A small masked spectrogram model, trained from scratch.
Model: 2.52M parameters, arch coatnet, norm rmsnorm, patch size [4, 4], widths [64, 128].
Data: trained on phrases spoken by 400 fixed synthetic voices, 39062 training examples, 59.6 epochs.
Rows from block 3 of a small masked spectrogram model, named by matrix and row number. Rows with one number belong to one channel. Each number is 128 + 32 x the weight over its row's rms, rounded and kept within 0 to 255. All counts start at 0. Numbers have three digits each. After the name is the row's rms in percent of the matrix's.
After each channel's rows are labels from the 100 clips, of 14848, where the channel reaches its highest value: "responds to" is what is common among them; "lies over" is the class under the peak. Only what is clearly more common there than usual is listed. The data: phrases spoken by 400 fixed synthetic voices. In brackets: how many of the 100.
# convs0: expand pointwise conv (model.blocks.3.convs.0.weight, 256x64x1x1), inputs 0-63
# convs1: depthwise 3x3 conv (model.blocks.3.convs.1.weight, 256x1x3x3, trained with AdamW), a 3x3 kernel
# convs2: project pointwise conv (model.blocks.3.convs.2.weight, 64x256x1x1, transposed), outputs 0-63

convs0.115 098:127129077061166131140123141149091148100170140209131120111124158126077124095153132151114109117192105045108088185124144096143099093142093150055118146097170146132135155111122103171158130128096087
convs1.115 105:141114122117096101121208152
convs2.115 101:131097078105119100060072138149068157156139147143134144085083125143125135105105100075094124149181168128119140163089183097118131103148083161101153180070166074100102136173081148127119132085111135
responds to: thin (high-pass) (32)
lies over: /ɔ/ (29)

convs0.207 078:135143131194140100153120163136159160138135137154168086114135176117055082096177179129106117158135080088148139181082104175152136125135125128102129162156079153136168052119114094088121185117160102
convs1.207 076:128193168113120154139107170
convs2.207 078:105170164121106088073118077141162069118115121148180137121137142129180080186107176152118135154079055151168119158098099134095150131129129161111134150115112123144138148146086163128164205197126106
responds to: mains hum (47)
lies over: silence (59)

convs0.85 095:186121151136099144166092146135156169140136156099162154096091173100176125157126169141166174071166145141116154084094123065104120109097159164176158168174091086138144126129181119086151185127161111
convs1.85 076:138133123156206160129161120
convs2.85 084:130086094115157079152167058134152128142132090201070162096160149186068142156154134083142186148131108136098110124143159136165070159061125104136111141115126084109071107134165117132117148128110131
responds to: thin (high-pass) (88)
lies over: silence (88)

convs0.228 093:135083153116105155176153083154113133141117150100136152095087107094192127166064137117155188107168096120106165107120120120187080119090097100147129127114171153126156119161139111091118210053116101
convs1.228 060:125203143131166158112126099
convs2.228 078:162115130133104126168124084123148134209153136140125134099120072141070120112105186112117134185130147173148103117113239104138106124132192125123122120122132110105096172107193134189088118136141098
responds to: thin (high-pass) (55)
lies over: silence (69)

convs0.246 095:050098104151144126135133079090114120105139074149209163114078082066138115130105098076114155130139071123113118119113147089115117119130162102072081154128149089128113112159120130168152154154174065
convs1.246 132:094152160115192095109114151
convs2.246 090:209183144138131106113111138197138128103109168091061097162144135180116141118125142129185054131132140149143141137099150195155105105176151132139144118164105132108147159065176117113101110106139180
responds to: /k/ (80)
lies over: /k/ (62)

convs0.82 105:131129118122095098142144117079081046113136113126160106183177124141143172084155100196167128086135134161151151092142127072097103085142184139132102129102108102194110121186160146124104125067145139
convs1.82 098:135129116211087118110121123
convs2.82 098:161078146092138193062076123143120106150144143158130155114153095148161079124094146149157125134091117148138110051116149115123146116101146156196193135121108113142178164149083123101100199145124077
responds to: child-like voice (63)
lies over: /k/ (50)

convs0.83 105:140134128139055121134126130101146152088179170090110133177155128136153110162138112175157126157111083078182084081057131110147104130114151145150172170138119081089165112066123058094110123141116089
convs1.83 106:150108138210108111151120142
convs2.83 112:102114142075083109099113106169137138146127138133109146069141138122132057163085119145135154177106112113145099056171095141063125182100112142124137151054157157122189153118120105076157121079092116
responds to: pink noise (35); white noise (35)
lies over: /t/ (26)

convs0.147 099:140183176154099167147130155160117153083147204103187124133117120098200115094133149149093095113128131113073111164144178177148173108065151188174141159116138097156099119137151159129122092136098126
convs1.147 129:141085157124149158126197144
convs2.147 086:145152114154213109077178158176117135148122140151115158123105170117111068079171131140126139139092162123150162143091099092081179161163124074184134127095103132124169077092108134129163113103149071
responds to: fast speaker (56)
lies over: /ɹ/ (27)

convs0.206 090:157098123110131093144127104101130085124165119075100138188183140123124115166164091165139160125110118153181101106153120124128074124165171169124123114162107143070072149187143053183134101073152101
convs1.206 106:175076119175107110123097146
convs2.206 114:103129147174120132165149207139187176077103104124167098165138124111077152075204172147117105103142140119103174147096151136157097133163126135057113141134148133142079071132116150122136076119161134
responds to: /k/ (77)
lies over: /k/ (57); /t/ (35)

convs0.145 092:123113155141103102096182089086115147087102143022189147194094089081130173102117123108125123151104152166174150142129103147119127128134083161139090120152137089092121148114146119149140198172129165
convs1.145 083:140184132101150115114071094
convs2.145 088:166116075170124133128198145136120105126108117207153118130064115102125140136111137160182111169103070118214113099145116162143091105077091139129130168178135148144155160096133165065130128103107124
responds to: child-like voice (67)
lies over: /i/ (29)

convs0.6 104:151106176147117098195151153102135121132082126087103155157112095087189159097126119123121159089104186145144164153162146140212192124135135157142149154138144162148146144142095123032096161132119149
convs1.6 094:136129118133135137195064110
convs2.6 095:160106068091135124075098134100119173147151228130134102080065097137160111070122157079167102147153115138118122121087134126133127123079070101092100100120088125122118130170079155127129122142162077
responds to: mains hum (81)
lies over: /t/ (33)

convs0.73 105:133140128120155158105164131082087133130083109138182157134094114143131134174074177076175136167218149120091128137141124191134154156130083167114145132102185109140107130112172151070133134093144193
convs1.73 075:115158122115190113156180148
convs2.73 100:082127160135129106140125161135148111128179126083086142121159176135133128105167133143086139058052093110147157062085118124075163094123204082185138177136083140144159152118126134142138087138124153
responds to: clipping (29)
lies over: silence (100)

convs0.222 080:154094133099179148095104097096134119126161095134064091087084130129082162110138128119119132138117153158061121164167165130128134158193112085082100102159115070140171158154097178124190142109152185
convs1.222 102:154092088174116111127078151
convs2.222 082:165151102056078115092113158116102169138094143084121152084094122158104112123133088167181136134136095135111104071179129087159158136120133171179170133133129185172162151076138145175123169117169171
responds to: /k/ (73)
lies over: /t/ (52); /k/ (30)

convs0.209 099:125066135204139105153091127132079126170144126111087061139085146092091121139073060140135101130087054147133148167158135143112093135134138085168162107171122057168108119141138139094129132150114140
convs1.209 103:115211122132151145102149135
convs2.209 089:060128122104117150101095088126153171130122134136150115144162073141121097109144160107054106097096121160080117085093096153133150136131062187074129144048107181134100117138081105142151086158150109
responds to: fast speaker (52)
lies over: /k/ (35); /p/ (25)

convs0.249 105:153092129150104124134102082127148167158081186071137115132082045091109146208123143193112114131107117125135111139153155058171161167078174148112124132139147161079139112151142142143105090137149142
convs1.249 104:120065116121171123143179144
convs2.249 088:123154153165139131148134090204105131092111059109146156152130168120173095099087180146116172112148115132114071118067126152093102110132095144144126188092152086147095147148161059143151153160171166
responds to: reverberation (65)
lies over: /i/ (30)

convs0.80 104:125128153152125168174121142158145122215151163074068127134103123117165092114134130141142093143100078133133140174086081096123122131086117133134146140171151173116155164132202115059188104158077114
convs1.80 124:186081112125079138153115135
convs2.80 100:163110154125185174143078132131084137085105196134123058080134110093136096071155142091139100175130082133140156077074091139079104124128145166069142166161121130107136108107136137089107128153087154
responds to: mains hum (38)
lies over: /p/ (32); /t/ (31)

convs0.108 082:155146118135087095153125164082149167104162212102188171105117186133144112199100174120170094103140152096102084084170106130123135110120140147142126169174130106114067101126172142147163153095126114
convs1.108 079:141131139117138154170198165
convs2.108 077:137114144127156045171099103149115084196100038143102139119127153123084106130151161173085142132113158131077201124148124118143087092070129127102144125099119160128125163099156077103111126081109119
responds to: reverberation (71); clipping (53); mains hum (44)
lies over: silence (100)

convs0.163 071:124168131141142149158139164140176171152093164188101136103129113133192151197094157111145193126119078170155175135108130147050169148180174170119130111153146174096131145115158108083126115133156128
convs1.163 095:093109141098126112206138123
convs2.163 087:116115085146163190161151154151115065129186145110115147097144162163179168114093138143094124118118102173177117153146145104094111150173131163131123119123093086123092131212065076121136101091183130
responds to: thin (high-pass) (55)
lies over: /d/ (25)

convs0.144 087:075154125117100088107136109122171130081157094131060078139171185122106174155084145138112191173159170107096088179113090142105161135178143138133079139134182108140097116164147094104164149155140107
convs1.144 053:111192116118120121122101190
convs2.144 083:172147135155146152155115195105108126112130090101134096133167108096110132095136154128126108114151078110135149138128184130084098078251175146162139145140074136077114063098164095126155144129128125
responds to: /k/ (77)
lies over: /k/ (30)

convs0.137 127:137081171112129138152061102090128111157157166110173147176139085174137132116081110144139117152071145119118090158132168157161128055105101150104185200170171104167113160134103154107100139118170147
convs1.137 071:121208124115078120131135126
convs2.137 103:115092152098088129126049145153098050096184146091133114177124125106150114112113122085124158138073141089141102123116192169154109118129157119072102054087120069162141098135100159118149126111112149
responds to: thin (high-pass) (35)
lies over: /p/ (29); /k/ (26)

convs0.152 107:147156091109123166128083169131126156094119143100129128181179096078146141078146133143089108095150150117116122161144146102184139128114154104101085150215137199091054146179119121088101173113147127
convs1.152 120:122094133091097170128068148
convs2.152 122:145134142117126122133169141226136142095090131143081133060154117184166138186072145097139140110158049121113133120175117132091177155112102124079145110095105159124165123115132133124162110184087158
responds to: reverberation (89)
lies over: /t/ (30)

convs0.30 069:141097124124141078169132167127140106155126159105083124115117124120127133099149035131144115103172119131119054084178132101154125158145120170136138132182101132114098143187112204083139102158085054
convs1.30 110:122134135048097134167141132
convs2.30 066:104109147139135079171106204144091159169099096088123107160094124127144119126137106139178081125116125135076158046143168135155089157139109151086191136114162159100120132070154172108131075097084126
responds to: child-like voice (87)
lies over: /ɔ/ (30)

convs0.41 085:104127092121123182178169185139113162121097070131166128179199114149087135140148096101134109153107142119123109121149170075144094086176132137116133111066176128138100156077137117154119093080058108
convs1.41 069:143137107139080063162122104
convs2.41 084:086133154116122152144116177148119180100150123179138172069201182134075143135123136114152075127177114135120147072175138142112061098120144167149164155098142103079163090084158098122149124130080122
responds to: mains hum (33)
lies over: /t/ (25)

convs0.34 082:093121150095152103140058121107138172115092174108199093157157126100170137129135132108172193144124111162051171113132121162136119099121122105094142123187118201100090118138132116067144107093089143
convs1.34 077:117180147127129124105054124
convs2.34 092:102096129184117085131119109139149149111134108182173174206163052149154167156100078120126205100137152128117096143171096173158091092099066121137094147111070130120129138126110130133158146132129152
responds to: /s/ (80); child-like voice (53)
lies over: /t/ (81)

convs0.32 081:125118128088138138202144099145166074155159141115170087155128112176129119133122086092147126085110150145134050141137127079151102126169137129105046144109171106140138079137067069165112149083101145
convs1.32 102:161122143138102106190078144
convs2.32 090:118104097064166085144102109187084141156118187125112160105090111114096162109095154049155153149105099145136101149106115138101135098169127154108173132086112160094189098160114066079138091127094108
responds to: /ə/ (65)
lies over: /ə/ (30)

convs0.197 094:115170117112088190050125165151190142109117093176132141105127113130149127065142179131123112151114108104120120078099136124140153155141125152072099134152154113167200143127132106134090123167227139
convs1.197 095:134082194108096117125097142
convs2.197 088:157138096100075153143095070145127079103042137150107089149134108117123120104137141100097076112092107125195122103116135090111125169165149102102144119098150135129130105104070081092186153167199160
responds to: quiet level (65)
lies over: /t/ (69)

convs0.61 100:125244148139165094143128089112113165137080159101129088132137116154199124121158164126108099096113139089114112128112103083117146132115077151136129133111168154145094143104099036136083134132098075
convs1.61 118:119075170139160091129170109
convs2.61 090:131101177105169160172077110100102114059201130142103160133110174153112194134133077110092145114140135141138139116135161192176143107142146180099163124132135124164168125120136140146182146206159148
responds to: /aɪ/ (59)
lies over: /aɪ/ (41)